A small multi-label image tagger, trained from scratch.
Model: 21.5M parameters, arch vit, norm layernorm, activation squared_relu, moe soft, num experts 64, layers 8.
Training: muon at rate 0.0098, 34000 steps, batches of 64.
Data: trained on drawings of small networks of dots and links, 195000 training examples.
Rows from expert 31 of block 3, named by matrix and row number. Rows with one number belong to one neuron. Each number is 500 + 40 x the weight over the matrix's rms, rounded and kept within 0 to 999. All counts start at 0. Numbers have three digits each.
# up: expert up (model.blocks.3.mlp.up, 64x128x256), inputs 128-255
# down: expert down (model.blocks.3.mlp.down, 64x256x128, transposed), outputs 128-255
up.45:512515535395550476479495533492551421578506479579482478563531492467443502455565492468524465445476569601577576474394465605525482462466606386622483420425450444553448473480487442464453493489551478364583503438413481543481425488641533520498474525504513494454552406390532490486406509560679552516503375488457486443551512456399507556536462443545359480473437407508539547556507471516462490608502
down.45:568448534397460471490361544432524462417530479454509547447385555531490432601574603451515461504547584448426452540520378498595469512414492500467428580420577490516600567516419444535506389516478480527482522477463431513603584438459442567484498485524565531492484457403489403564545420436515559470512241456598563444520410448447482442446440589498399476541544510564497508543625482556534524436444
up.50:501513504501503485502493502491489502501498506507492496505502504496505507502499511503497519501503496503495500496493494513498493499507510508496508490497511506508490490499501498498499497500515509501501507502485500500502489494515497502500498496496500495487520508493513498498490497502518490508501509499505497503501493506491489504496503491484498498505488509498495505498497495510503492494506
down.50:492495501496513496492504502501499488502517502501493510506496503503488506500512502505503504488514500495503505502494493500503500495487490494503496501498494498501493500500491510494505494500497490508499481495518498488501511498497506497500497493499501513496495514488501501506495487500505499490503495497494492493495507509496505508501488509492500493511497490508499488498510483504500495497503
up.52:445470497615412514482600465475470447495544514495426544500528503525419497532470452462527450598504523420586564481509458457526520545499476485418504559539423604437448519471465408481452410528486584592493464505539495500525462478448432549506557521560517523510527560444441513494443515465470495455487496529472500577520511539456464561502438477479455581490459498502499495447513482570449445528476
down.52:510534449485514470470575547579568583567397561465493476525430502476560509484539431463418575480514471490465480582513613492541475444496393424456530455519577536553523446495532527496541558433546515489493490624482574482419610478549475461510474504402439486584538534584601546477498529577470465565516451418607506448470578391604484425494564448457463472447523454459501527479372483516566506452475
up.53:394529425415362415516561489416405496432514448479512527490442463383594556503582298458379436448495394510504387555609645436433380556501488594607554579503586424443556510470469536521594508486491467518483489570471449437529430459588563488569550527442570503580556602596497452582472601568309438539525460551509479550510498447482494436493532457433428590541512419502549372511532405506509384386470
down.53:597593501495482560422519495558551566602415495403536591494462526480453539444469385470530594516651508564481594496540478484505499384537394548653524502540451426356513612475620407651478523523552629514544510476395463455447447471522603559512548504508456476578539601513646429399446528542553505439465472458490495513406454547441504481478531481450465523557516592405479492560497423440503556487435
up.54:476511517529507510486491509514507517502502506482465489513513486493459502492489507478505477540500507482526498484508515510516509528492502458472505510467505508512486507504492484498488493512474489486524493503502517499505517499502513509500492492497472501478518420508444472481495509478482546512508514469507496496462500497505506513518520480524468491508507491499535521519474521508504485500532
down.54:479495477505462489503485532454476513506500490529546494519472511511505508508491497525496501474465505483477498510492503498493490514504524503511500511511522517477481468500481487485526531504501471495494509500500500515492487508512514500499514534507512505497491522514488517514489500548510501484491522492516503502509509509527486517500523497478504498499492514478466501481505536483486499473484
up.55:498641533579512515471479477469485509539438551609471486516499520541373623477521475441463630584462521482491444547480330416521391482517527433640586537411795466562420454562488601414447522555501501579495535545678488466497501608505492643510504480591582505538558694453601524484396504492516539489506385467540491454504537427335355471506569509297480392507397525501473586424443396438464517429492
down.55:524624527411492534457576426501512394475481486569421488546447445525520546503562476520407364474514400514494606420497423470516530470430546482464495470534537451438441535544509383536541412457513490594559457474626511507482539525557614526472520477516578544537456500447473482459420413359508524607422462501538382513559601571479522561528497586500442526508544471488535570522513511471492478517450
up.56:512516536538526539500472533516481588497512543516409510548501515406622491487533502432492524453526531437527542447492508455536518412525588356578568559486526540625590477512483473420477513495539432440540525456437475497512547492504512539476506496541424487503522563490527510418592553443511457497515605448562476527528502522457551443453491444439418431506505569509512442514361440505495458518481
down.56:429472437477564459462565523530454465432435471392551454432481484522512522538436438546543509484391513570484505589473492511442488525427502552407495587572439518481485515559525365535505531542483595512494497581555504550514533487459444456429416505484513568520587518393457413585470423462391524453513454485519455505491386505539430539598540521516571563470525487521488551458543534592508525490509
up.58:499515486515499480477482450498486500469517497496544492516476520499501514529548527530498565553496464514495485488495507572511486507474494511424503468492548496521514496474507517504497510491494497551478455528560512508514546483503527493500516496476483492521482535526496506495489514498477492499505486491483497482484503503464460502520481500518527507489498520509501483498474514512484452493472
down.58:508484541483477489563486528501500499465470469514508489494532493529479469484486530509490481521504493491506499480481538472499480505509421488524488504496537510527463492477540496539522490480523456477471534502469523496477562518490543530477513492523503506493507457487498497486506480474487472525488473518513503534513518463525482447520495523494463500482532503496478474463517459491486541483530
up.59:494500498500498502502494501499500498502500496503501497508499501507497503502499500498499496507498500502500497500504500501500497508502503500497496500503501497503497503500497505502501496503497491499499499500496501497502506496503497498500495504500500503504502500492495500500500496507505499503500497498499497500503499500497498496499495496500494498500505495501507494499505501499504498498507
down.59:498499502499500504499500500502498502500499501498507499504498497500507500500496501506500503497499500504501509503502501502502503497499498498503505498495499502495505497497501497503503500498502507498501497497503504502501500498498502503493500496495501502499501499505496500496497498498492499499500499496502500499498502503500500496504500501507501495503504502496498502503496500500502504507500
up.60:459632528548419485523428505530588558522578468498557405524459481492588500609576257520683424503456471556505551495373636614475389592489495431556604517468576511467555409496410573475507561527437431443477448429539421462538588516499592586417420566573508492519476546505339409507472578542558645382496387382432509486447439382381514352579472508593375371525500346502561510480408556389511480368441
down.60:591537499443465515522516427469622515443541528401568598507452496512522450571464420631535504463497416421512655511609415491506408467369720564592434505499376463369540556485571457478562501458465587509505515475387554501665546605498517558488457434620451422479547471539468423602459452441367487481544415519515412474553527535470455436467497564599602544498571420509403541596639605490357545607429
up.61:474568536561482469488439514450420465549516476428553477494438519353519497537440431608586495407514504477436400513524537446549498500557514556546627587509447465426577467529450424558503532539448583640526520442560510489488442626476468458460479503508539477570403467496442494513480471370372523444529591657582489514438500587466563486502509539495556475504513523492426520572467546489529530437462
down.61:478576527550337448438535486631502610510499550464511473491565572645384568466392459483504492445558546396442507424563541458520491444591511604525448470511645439446433391496591441526478561542508585587524409533456554432487578574491430432602427544531578554499533594479470514537620423466495512399528604580501520464485439431352510576554461465486449514357548471523460445538517579474528558496489
up.64:537578537560431526527464573487656490560517546523386469490481494510477499435450524489470577403467531426507494575482648437506510497516562484438529568424389519448556543520475428480399557483490491567495498610509613482493535488520421404431374515536560519468559392524539556400580556525596505513560610589404456542490568541527436527455476543489499510573504405491436379598635439468497516546477
down.64:496470580503479492506520503565608437490616520533631493436581573470373567408462435505522485470495471479574505576434479454550515448520469508538500485554532471550568474473584542506612470487566577373473476651586391607433470448491485616482579412503507578687576495480497392515564420516435519535526374380519346351500622421440530438533455569491497412583539436571476585415482462578579485517437
up.65:338406553464512400483546492491466511619527493570556455447411535426576495521446479447600407607452558526530557488407470531485392552524552474493546591575415462480407442488564624492521510514453607479507480505392448399515327514496425490506528521471573484622557614572461563590486422497396411490485369552431508527479512573496446540507528470486402399541479541504502559529575524483470481601483
down.65:533420535509539438457491540468477412484527554439437414452543565592532387562616366462582431585495518488550514452429578666463520468506595540492529471557419430516596464465543552574539553423510481470451481469501428508472398433468450504537534541533477407566497499530436465482488526516561561403489330493403476528607556532490533495462466454438450471439395486612482493638507442537562428491435
up.66:493489503487497501493497511496510492513504500502502501502490500497500504493499512488518508513499496498510516494492510495497499490497501488503501501498504496500513497496485505502503512503497493504488503511496512505490493500510508488495495500502510499497486484499508493475506505492506510509505481498491499497498494499497500500505488500504493505497493499503491509500502494500502497508490
down.66:504496500507492495498491512493490493492515508505502512504491500509494497487510496500503495493503512503503487509503485488513508497489501507487491510505482503497494495502495496491502486485504514513495493490511496509498503499504515505489519508508501498499486508499508503525500499506490507483503511508505499494487494499498496493493512506504502495510491479496504489508509502501498495501510
up.67:495472507493496501502486500502503514514498491493496504502498500496491494502496488488493508493502486503522506505490510497502494495505506507503497500500490501505499510497494494501511507497503512511494502499491502498506493485511511500504495498493508496495493484486497491499513502517508521508491464486493510506497497506507497510492510507502501504499488491502500502495499490498508493506494
down.67:510490510512502500501493489492498481507498496506512497506498504505493489498503511500502490501489505493495496495497489501508504505496504502501503505500492518492486499508505490491504505498497482494494507506517502499480515503489500498495522513503495504501486503493496503483494511491498508493507522512500496489501495509503496507498498516497511508509501500495497498495510517491488492508513
up.69:489480483524490475455520529462551505561474483529488513484493523485498534508504499521509453576526460528434480505502481508510528526502510521413568487517494536546554531500539551535544504499462529521540489523502503465489582505421469518516547483481526502538462522466505459492481458482455486495488548514493516459479536553492503444495531488470545539488495568496530465508478518475479539486421
down.69:517478494467519505468449533512488526528510536576528486499484482542497545459417495432445444462474554538497541415455510406487456489452592517529503510531554468448443547567490478496497486489489483527471487493551568450446469463513528434504523493529554475547511483519521552562535440438477507525542500524538523479531505514486460533472540512537516475470515493530439517455556503487542565509535
up.70:476478487516483450485535501497516509502510527518471484489518516504502498476490515474502484536515476488526532499447473433503527493490467431468495493552451524505543491498516540539504490489503522508514494542521501540508496494463510524512504503489477512555545477498492487487484467493534517533487547494431496517483523522534507511499505500524484540514496468497482503498497462528501450516470
down.70:505523518531506479474499528479517554509497511491535492524484484522495490499499511484458517486496509543470502533516529470509494478490476496475501548500490510490493446502495489489484499512468506504518505499509512491508545497500510497465509502478496527515509484476484506535504481475478505476497478500518493485506495505520498498501529500527464509476526504483510519549448515519502535488515
up.74:500464559438573614489531496542506465431491479464450498517506512505541505522524645536530566464539478499481514470585567495510392422462318448496616619454568488451510550435492403624493501526614501562503506682382400537433718461379430507528452504447526484459520593589521590498487484553459424478489604545492494555501524412507401503494500423447587509527505469507472505430654472448463482447585
down.74:458521431498420507526565496499562537449479546562479516432577575548441414511432562490494410519471502438499528468477488460536581528508230538479424455524487531504465535511483517445558488538494358492468559386439496506558533548445487502485479572534506479494526484467499497525504579554620567549491313424577506426478493461524523505587533553406450552449516568475510468416401518530575505532523
up.75:485524523618326515479471571428578484537552558530523390495497478588520584523400541434576503439480558413546566383508567514502417559478500557493482486525488514456501540561495507482523484486586593482492505548547578481500286491571524428480543501566506506543496498506529560529502429546506524436555388540362441487558495525404474532523505567546513465550470414487565497434480495566574494502470
down.75:598518484492493613491480450562543424540551527489538547468520603502595501414544509489428512487630395442513538420517494505525526519560600499498563513497373471503529624460467518509534544473435547627549407410492398470491576411428521526515512497594555510589446539509526504526461630592512436481500440523416433626545620433525486409467469488400435481458455513493546453560431494500465404518413
up.80:506471489502501489503493505493488498490508501496490503496513503502511494495505510491518500504502495481497479499504501512497499503497487507490496487493491497524489500504494501507513500497483501498495489495486487485498498508503474501513524489517508507512506507502500500503511501503501494490505523500505505504503497508478495495494493498479494484506515512500498482479517500517496495487495
down.80:475503502506510500490499490510514498488507512500504478518498490498523511510490510512495502491508508510504507505512502498513503510478521518507504521513496498490484537491496490497493499494503498503498496494506501491516517505494513503472488504493495494486487506490497504485493500497478494510513495507503483501511483505504485504492500515529506497491496497494501489502493505486496493524511
up.81:559458381372566505495468482472449469562465451549449499543531580466548508437519553496478566467511448509415522531502417399495465537479579577419548528519501543491605468516454500489467554491468557573540514461567520491497503433429503502528530493438524475461455507531488489468521561465476432513464537477564481456488572539637527484465437466540535576476515525501489531447455516476462468462457
down.81:527387567525534478416410391442422535437547646469468396503499468525544560455465501436422497503458559534666452431468567518523596399515560498517542488504457518377414609470575508408430448416490550482527497482484560446466570503486544407444558614434468503525465534484562585544506528464469463501469686603562493558510447584481550568465579508421522547587473453463502384539465557480537498537613
up.82:394443510518491478539581443439569475530492504481505436457534519495587432472450560479423470568527615427538541438497487571534573564363000543422477451536589470542542572466527506473641488460473569560528574468307456545479428527487700409547558497365395484525444218602516460421505571461631507586468324426482526586494483510737580551459444486517470619474522492496493481533455568578467495551518
down.82:424562480590464475471548485570506597397561496452592494437474411506484549543433501575469523456392454571487519538515545448394448573485487471628550526505431447444427396460421486532556500429525541509430393582549547520586717468495480510432555429535504565406577672451445488593558409500367517440529605569491413427402445493430458461497488532600525532543562446448486540481609464454539490527542
up.83:538495528407574551480598576478564450588408412486426592517537519559498516469641642515412508478516359511476566461511385615465456630522403492473473514430675589595424543445524530546421450480438403557490423561507486577517694493526539499510526550546439461438522478520397573374481619438469479530448506518489523544534405583462534502514512373409449569487446514502569374506554528506442471420426
down.83:597555546483476586539452458605499559501512504454470586467525534427532485412378534443549520443519475447586494496462543508426553593534404525616577478545596457510437535529559478499455539435621428454499551503475421586546558524473561448483477392553446520457487541484585435464525438481471503550545455419452475456499527516518570520538443566456579480505614510468458444463409461500412539438573
up.84:475602477526523477457461469472353472454533500456497728519493536570359528434545447475549525540456426456423453457506507492454403488584516423465442593484389547422522456519479413544455413552491576409578416465679494485476659535523451540484569495451536512463549457554394498507471500520349492475491635657500529569516414504381510547493583562461495456489553480490538508525628511447524440451483
down.84:429474480484518540402505591556475472492503505573500474543483505482653397601525528496457456551543501447584462448465505436536503558439439416512441441478599508615407563530461586472475509494476418519466541577421492571416496375516600518542394461478436499625517475439588499457478536501574505571547529346512569520547607445493540469502537393506520463584439494486502534530417503533542445488489
up.85:497548552472499539560537427462451487559505514489488508545505468616513527521451490425446391615485505453502476466439508446499531453570440462544523520466477450407477442521502590518494507550423376508487523455535447467491419656544567520488464467506488497449546341522465552457466490550343472572485508490582504481485488538525466434506512577479537500459481531502533508507531555490534519570534
down.85:568397512505588467565491558440382536461571486525478549563478539591434569567643607489492446420472482436451420504499437539475464631429637490459559428466562464482471422478522490522520550408476562532509522582501505530476456416374563572476556612487479450487554490583453533601374525443437402433440527634533504526519576431452477434557482525605577451479471451491429499431574569513449497496565
up.86:501502500500502502498496502499502503500500500501499500502501498505500499502503500500500500500497499494501500498500500499498494506501501501498499503495503501500500503500503500497498499500500500501501498497504500499500505496497499504499501502498501500495496496502497500499503496502498503501497493500501501503501501503501500501499500504504497498503502498500503496498502503502502498499503
down.86:498498501501497497502499498495499502501499498504505498499499498495505498499495503498497500501500497506500500501499499498504503500500506501499502504503500497497502497496496502502503501496505499500502501501501499503498500501495501499499499501503500499503499504500498504495500506498496498502497510501499499497499497498503502501497505500501502505498501500496500503505496501499502504503500
up.87:539556557534512446564455518527516460406481516518530494582532496340486578399439422451499406703449452538442490532570411329453519540559448527458557569401500525598600469563530549484409473505488619327499540525708568569492253559481688620486478452428568533536650381534458538523524399463519446518478701373484480429516652473441477346531560524579481479538539567492568506440654427497577596443457
down.87:597503480442512532587489467319435394575476531529540558657565472564606468459736500472406265358598274314446419329458366439563427543524452526545449448450798491589529569516489400392561454507256533466500555403584452484466483522519569607554579564613470394524459526620590597433527635411434512527527499529634522541619503454426526406436519479443470500585524525508509368373619500430488501497394
up.88:499498498498500501499500501501500501502499500502500499500500499497501499501501500499505500506500500502502501501499497499499501500499504499499499499502503501499504498501499504499500503502498498498497505499502499499498502501499498500501505498497500495501498501500501499498499502499500500505498498505500502497498502501496501497496498501502504500501499502500500500497499500498499502502499
down.88:498500505502501499500497499500499499495501499499500501501500499506504500499495501499495502493497499498500503501499500502503497500502505500500498502502497500496497505500501499502502497499504504506502495504500500504500496504498500502502493503504502502502504501501500501503498497502495497499500509501499499505504493501502498500497503498500499500503501498495497500503501504499495501501502
up.89:442553481528494531460514496432437476470522469552474564513463525597284587554561463525509442479479454507433459504554588601458412617431488591449519525473712529529529527541477554482467434508375428418490537479613389431504593529536481467534580518509494464625495505498482514606482504482509511436471471602573527459488445440399518513518503422444553557466524563496566450445400543550521513408508
down.89:591585500468605549426551549560597498473433448482441462545604486497504536537535407489470559429612474494528578538515437539431519491465565443630507525496453435518448555508514444563499480468561374579495428429465589531513503479478475472416510375573474572545468565555523504406492452448459497586518541521456522489543516545503453537454396595538488449384454472608446523417500475491432529526538
up.90:461485464406515451535518480513404436394527548549476558549544552452654504531437362438520469553516591510505482423465511530518520530497507456414492442542400409425619499506500449441619504484506451564541535469388503498484296499538515466485530491517497512617418583587487483547514504628365494510565399482420431528597532472518595520536455446461477417471452461510537428598460502502543433512442
down.90:449460556455492604448526399492472379609504435548583459460385519568548469589603499542448385515490455478552586403430424498465468519479635483680548469467496484514638575469512570627517457557490548448484506551540380549483437402435487609490593471502476418579489427558504443438542519566389564465460239566525545547533501534558351508450467548482541529579483501581466569451621510459494519549434
up.91:513481517523476486511533472512494498458516503474517509502520497498544493490504496531451515520514486485502543513522498516498529520485487496504520509518512518475451475486505486471508481493467502487475502474508529500507474493490507498509534506485506490506477516486502495496455488460514484516483495528488505513472500511526484491476497508521545499493549524498506498515498506511460513525497
down.91:515517512504534476497485512497506517506478484514520493473474483553471520524527527482485525495481494516468507504493523482507468498485500499495509494502522465510501501485514518519492512515531500498501458530497514484479564513499503486478491503475513515483515489491491521503505496550451506504474490503519498487503513483520498485512503485523483496490466516473479500501519445508547509492519
up.92:475488503515510493505500514519496520498505502500515501503498503523517500496493474495531506520496504510512487504482475501493497487504510496464475520500513482507489496495493498493487499501505471483507488488498483513511517500514487480496481510501489500492486505480476480501520501525515524491499524444512500509496491515478495497503507487496481483497491494505519490493506519487516497468496
down.92:509493493489518513498485494500480493490506489487525492499485487469505499513469516544492512506463511512502517514492502511497490498496507513503517515505485484483521528481525504531527503502478510519509482478478483493511485496486473510497499488514486501484500506505509511531492512494462493532506467521515495515522507516507483507504498508525511504496526477501492507494488515498474499534510
up.93:504490476412410510550443468510531551559530439443602520538411517489691508505554430519449524617504476506419481601478561495514551493580369627507572454485650562469471461498504487455561532491415425460502495507423470474516525490511413548547486501503525509627541632507588514438461544485599420545497497478559484556430475504515540486469480511503490435511531464503507490543412547565461468557466
down.93:516542532513467410489444460463582545416435505496519535476503492490398460494562463536511522582446438465523555540530445532536553476523527527516443409472609524540498458484546512559487566471567441532527466494549540511586559558438531521475511497504526503458518575381462559440550503455467494459463626516494462524515423484521453499464483501549467506449467535526523499428539510512503477471447
up.94:428613543458569618402531388466500518452477484415562620495468537521533570553522453556554655494495446484569481546605647471504511418563490659483346532432771661447409475460485508545345411614613568476544484593599394533491358486638382540485430481443565470395591660425504518469423575679631424489451447528482422561488336464411483513518450346515580352547574500494525611525597398532478534452457
down.94:420593503448505514459451488592569530455465480543486424550525451398671434541464532591483536534577481455491668460509402486538534450514455527465390495494565589462577475531454466588570459524554405548527538472503557550547440521388400578456460420433549524424469592446479488346530530647549576454508469322525501504558593517659546597522528502644496592493407437488458581464386420517520446477547
up.96:557439531555516480474519519470514485459492516471484493496525514475470503489525498496506435479462479513518501477481500451476530514480490463532522472512525533492580495484482512482455506493449545516542528494523467475490444511530553513440483518489492466549470443500518506502453580456536531475518469508487503538526539522488517458514474502535536529532523472493550455472494486492512504556480
down.96:528522480448514464520456437491466538444460505532519494506457471574548556487536484434517531549522538517488501509499475468536478525454585555503499463519498454513505590498524463440516509514439487495459484458543532503482529513532481490589547507488491492470492533473483493533499498529479548520503533568567499481502457478488498534470566475474478530411471512487505513497496506481491493478518
up.97:555490529462499464497525532483546493395482504519520459460515504507528528522497583540482459483515438565448512503544546530499412554348150567434514440484476491568475514444526520523582476497532422677438483525405479478509563492486643426510532496555478463485372539514611510506489559603504509492477376569425490520472508503508454485489501452498548571530465472495471465414643552480451435510411
down.97:581427570467459446430581379505526473444484541483558517496514559540541484428394497464513441588513508413448525438441518502499565459466216562578536470600595558554450525537505447393508476514515428464450479456426520506549640596526513475567479497480504533471475461524428461509541491403508563538446583597564516467436485489461534515509478613522519483463569430547477505543429578496577499456500
up.100:470403579421576694404539463497612553478574434381509538492479488460741563503630377591668537631469430549551581606646558509514518431534461485586539538357696651338433414424474464437475448578694465505589493663408255582522643542572313554489392507457571480516573676431473470515300546602425524532472584528460448563387441372538598545511469396480590391600452392507498582533443457500496566467455
down.100:497466487491564451482426484502534483487418519551510398513572581345584433536504519497535520548543480471493540432502459594562572334538182594400364528535514578513574643549507494527496502495583471494505514377484662479614687505404559524514382396572477463394467533430513491288587731580593637465496448397459515450556468470567426523579636588535450526514494536527518561479388425516524563474507
up.101:497489508520509488509493491503468502480510503485519499493500515513515489503500492512504518508505486500478495481502526506495488492506461507480499472500511501520517463505513498497512502495486502498485486505502517490497528511500523488510499501483495508517514517506487504490508495514502487467502500489488496498498492517493472494491493488514508483498514512499500499528513499506497476508492
down.101:488486509480499497503488521523498488481494478511500485497501496493516536504488509483504476511507506504508526497481481504504521513497473506493491483493508488501471521502486521519505491494514479484498489509489492511481527492503506486482518494486486506484526487496504510491480496481482498520494505471491497506486485492524513513501507510501460501517517488511500492493485483508511503486516
up.102:512404585475517665488568507443528505533495521437533611388527501598547490498605501488371396594441288530530523504506543531483499642551492387490456376442513487465474484457471520578444504453545501511535427568519493569528527511526565612477583523496471431451561319595422542430603644523531502492467543539534531502518522514506566470552482530536566477548465526498510448457592532504455481598583
down.102:498501428592449492495423596493553536601575573526483540451480574419442555506516615534481512419539527524524571548462482405525502557590474491582530512422544512413459535469532558441500659366582412528447578433520423536535559422427634607443464496452490476505457524526464507419498526430456595466435505453407523510460455472551607531468560494565612510595525496459468465516517482445527572541439
up.103:495473555489571491500489512465499519489519531500462426512539502522546517494521483465537529475481445463530498513470543490508556522569506444480510468482566532543509476466445512477505552485532554464434501513545445495508455461494495550489483489467458521490525431518475491474498490517519505454528529433496501509503525465551500468473511478536420470527500435498528464515529450512544488499526
down.103:478491501502488468529529464485486494505530501512557510469480491440430561540476472503481498552488547500432532488472494487473502544452528540461468509533498510487485552463557478492558508473527493474525491497477481504502517487515485503422473477492511493456475501446548494509493548549468531530496471477500449470523527466504483455555466542530516564517460501478474511496484494475477563576518
up.104:427589435495477430495389540521497438440479466509454604477509494628505553494660398494622522459502344467512450532603496365474418499545483439417462549558563635638581516471510501513444493454605454593639457479508420479495638379491459554447546546452580540583528575431484440479469536534509416502529633493487498489518495498412569441518440499427385445637495375497579333509543427520549443421484
down.104:490416529504465519518608419573501598547412499434670542317517552419488443587375525450448546532606502595531545455505554494458601507528530562601616409537476473543501436531430379615473628356630524351515502513453568483509537579497494556379426525446427546601459470627532413474527318448468535434459291500531580286463510480528486550642517548606503563387618636446429638399452565497490660565526
up.106:438524439485590473508571430486515434436477439518588494517525440578458473524469382515495512686383566504533582515384426539532437473482717450460465515563416472627475554488562463466476485533533373515473453536410542513497203494447355488497414487526576523529413632496498430505496583535509584600535548540373551488568449477525458552519456489516534535475419428503474541485711494413480501592426
down.106:522493453444621457559415557388447425595557499414466571510440468506493485592546424466564529561475527461560481438485474569525466400539416456449375505468297566438510357394486399451445449546456647511488484330460495573602394558508383504369620548542520504447555535461425469609502435479559466475442407574512509539517507625456491477466492482534415433417406453472518584617549533564480525547502
up.107:472502491480490557519508534515484515569500516552498563533543465371419520480448508496450516489486517487495528516525498553504477475557552513512477532478518519467505534473459505531417486533504529517496493487509569533540510449494508484485460512531518506442514527502502532507510513469404524483493450527474508565509525487524437535503472521495515512484483498501495475529523461497482476535572
down.107:508526539493515496482526512486518490487493493485523491507483507554606508468527518534496488540520541449485522572471522544496508496476555429521523505498556496525528571551527531487524495489489507463532563551502458499486415483475488546506471480464500545557474483518553484525485493565518482540485474450529515484441510449489530470444502534458505484546508436479498507498501528518507497469562
up.108:512457477479510510495483482527500523513519502494511471529503494502511518480497496485495520487516505519511514502499489502498504498521518488538503515496527488474490478496501511491518518524487503476480517485530489488490484501498496502496485488505494490481522526491501492483477481499488500515503468492509491490485512502488491489498520507513494477496527507503528509498472501497510525506531
down.108:495513481507532513524463504485511468485460471518504545528471510503516498493511521515487514478484509488439515513503508512502466509493508476464501511473479533467488512486496442530516473496508478546498495515488507517495500504499486489518521524494535542465471497512491487507499532490499468520485545519490509513492475496518500511468502510471525513545460476453453498480549533485483500521516
up.110:463442634576502604470631504491449521416453555523581428410525519489514492502459562528484566460489476457475544468557388459567456564361560381598587545476422551618484510540542402548378481506523445499524450516514507518502563612435698478481452511492547514442496587471563456472453562542488431476458579435511499422523533443450526483553341566446481525521643574493439468471504500483503512547518
down.110:420573484608388364482620500506580535513496466482460574429365556473435436541503404545554492552430533518487529490441633366455498586508576600507483526553655532583504476570476538504548578537473516547457541483558550547506538473545385488485526547481523502427538442490422529590552413593442546400443413531517550531388434473578568489586497445503603459550551420407494471433553536539435430426518
up.112:508486502506492501495512519493498498494497502501499497496504502486499509498501506508499485496499496509495501496501498487496501504493505497502502499506508499501508505504497506502495500501490515498499511498500489494502491499505515509491507498497496496513496489498501499501494499493496497502501504508493499497502510503505508492495503497507502514503507505498510487491505494498501501507489
down.112:498501502493506497499490500487499504487494496522502495511487492517496505502509506484499501490500503515497498503498499492496498513491505505494501501503506493505496510505500504487495488519486490503489500497518512498498507502504497484514511509491499503493504504492497512515495504500489502508499505509508511498506492499496510509508522485497501496483494513489506504508491503497513499483505
up.113:421403528585640576564555575445500522467472485474448467489576505462381473470482579529506522514487552565489527512545515469510502449433570565425539607391435498547476466456507383421416521461368586541473469463530586617498769491437650453482518532361473534375465429535486507415422543506474554464495524406496505498440464510492456506564430537475430504468484582505486449547471559514472538488586
down.113:514637380495376374418315517524573512526474558359588467422481578527541444504511468459596580486465504434447492542447568446468473533493607526529480541535601476411477430496512573498525516514509530501432511543460586349534428429353517492470486401528544449657492604509495632517557592672531508487500503550499514532424477583598453565482574493409484523618470502409446556528444515497475387464545
up.114:490487495502503499497505493498506505506508501495493482510500503495495502503510494502505500492500500498506508501505509503505493501497506512498507496497506499503503499497494507489498496501493498489490502499499501499499505486503506501495489508482502504500501508486491496493496502513505507496499489492494506501497490497498493502507493504506509483507515494498513507497495505499505494493511
down.114:499492496491503497510476499506509489486489496517520493506487490501522500505489501502502501498494495499484507503507501498504506497503502500493497495492487499498502505499502498519516501497507501497504498499504505512504504503501502501495498495508505507499507481500503501491504506492496499515492509484506499494516496497500492506495508503505487516508503504497496507502494509511506501511503
up.115:478541541388506343525553488493314476495491470488633326547523546493688460631417526443478353546551596495512515423510553421471455439354557694495273568585638405760596457480647460601605506533382456583631496504610499453495711583460483467512506493446442512400516546619398470545629425437258436533555417404461446631583449531642362537510465335517462386460603603504455510543601483584437422479561
down.115:472551484625410502386555579561477437416459522651542353411425541493461563520539391621426536620462396435552558410487547492425447556552443434547417537534354346489598573591528495525583583489429494502511551516478467407439566482597516599562479438507493541537431422487442424510398483454536540568501235539423500445475574363507426479520485482457348552482546506589495554366448390492359436437399
up.116:479487502501529464509519507497486494502514499500484481496503522507527510507506498507514523462489473489478503488499522524501486516491470489505512488515534504505513486502494512496516525495497505515484494513516507496497516495498491505502497486499504501515511472505482509486503498474474488477504505469473503489495507497497490506504490500522501498504502513502502488499500499485487491506514
down.116:504462511490510500527496498496493504506519487509519481500492490497510510512481510488486490545511524492506496509477475493508504504506455534492521494497504490513469507496502502487517493465497458481490475513485486498486555487505518515473496526489472514471529485503499517523492487524506494532493509506516492499487501518525511490500503516500478487524491518509497496512523515501517496469495
up.119:482517525452522466511456517503509499542475484475469499501515511402462497546516542519508464453546509551554503481495480516491538502477532464446506529515451485516479493498543475491515500512522440498529495431495494523517584499458525473477526513523505493515536575486502522505448491475441453513499535507475503500521505555453537505505506458517450463488488528498485472545479467521486533473479
down.119:527517547527532472447529498530505520475503511470499517488477487579492479510476502489521520483442525518471524506520523476525433465482500501488547547490558517524478550513472466512481446517494522555529521558457535548518484431496500487486404510524556566480531555481515490515506486470503525470476347487530495448473454478482471583447456485493550507534531528519484510503553563474450503457526
up.120:459449514422526632560549488473481358411422485565584712498510536560410608428569488497236421458573296544398460607528418483457597594616464528489601399462584477545343645502420544467511421459555494402510455509467401487501497545546617519561697507456448494649725352538566525621379633480578358578443524650474515460603507458295506417512515636450491561425610530496566219368351476551497509467475
down.120:549582532525516565495464353560536604446508425392566536512373511391559463463355493524455445612528572591575667414459493575496496676539358560555647551608566451347559414453491403493481602507493509418577510491390536419476482416490456486377424453438353464545409559624463474355476306436294465663537357634509521436435397646480533468560443606529568457418576553430554555422433648389328537525594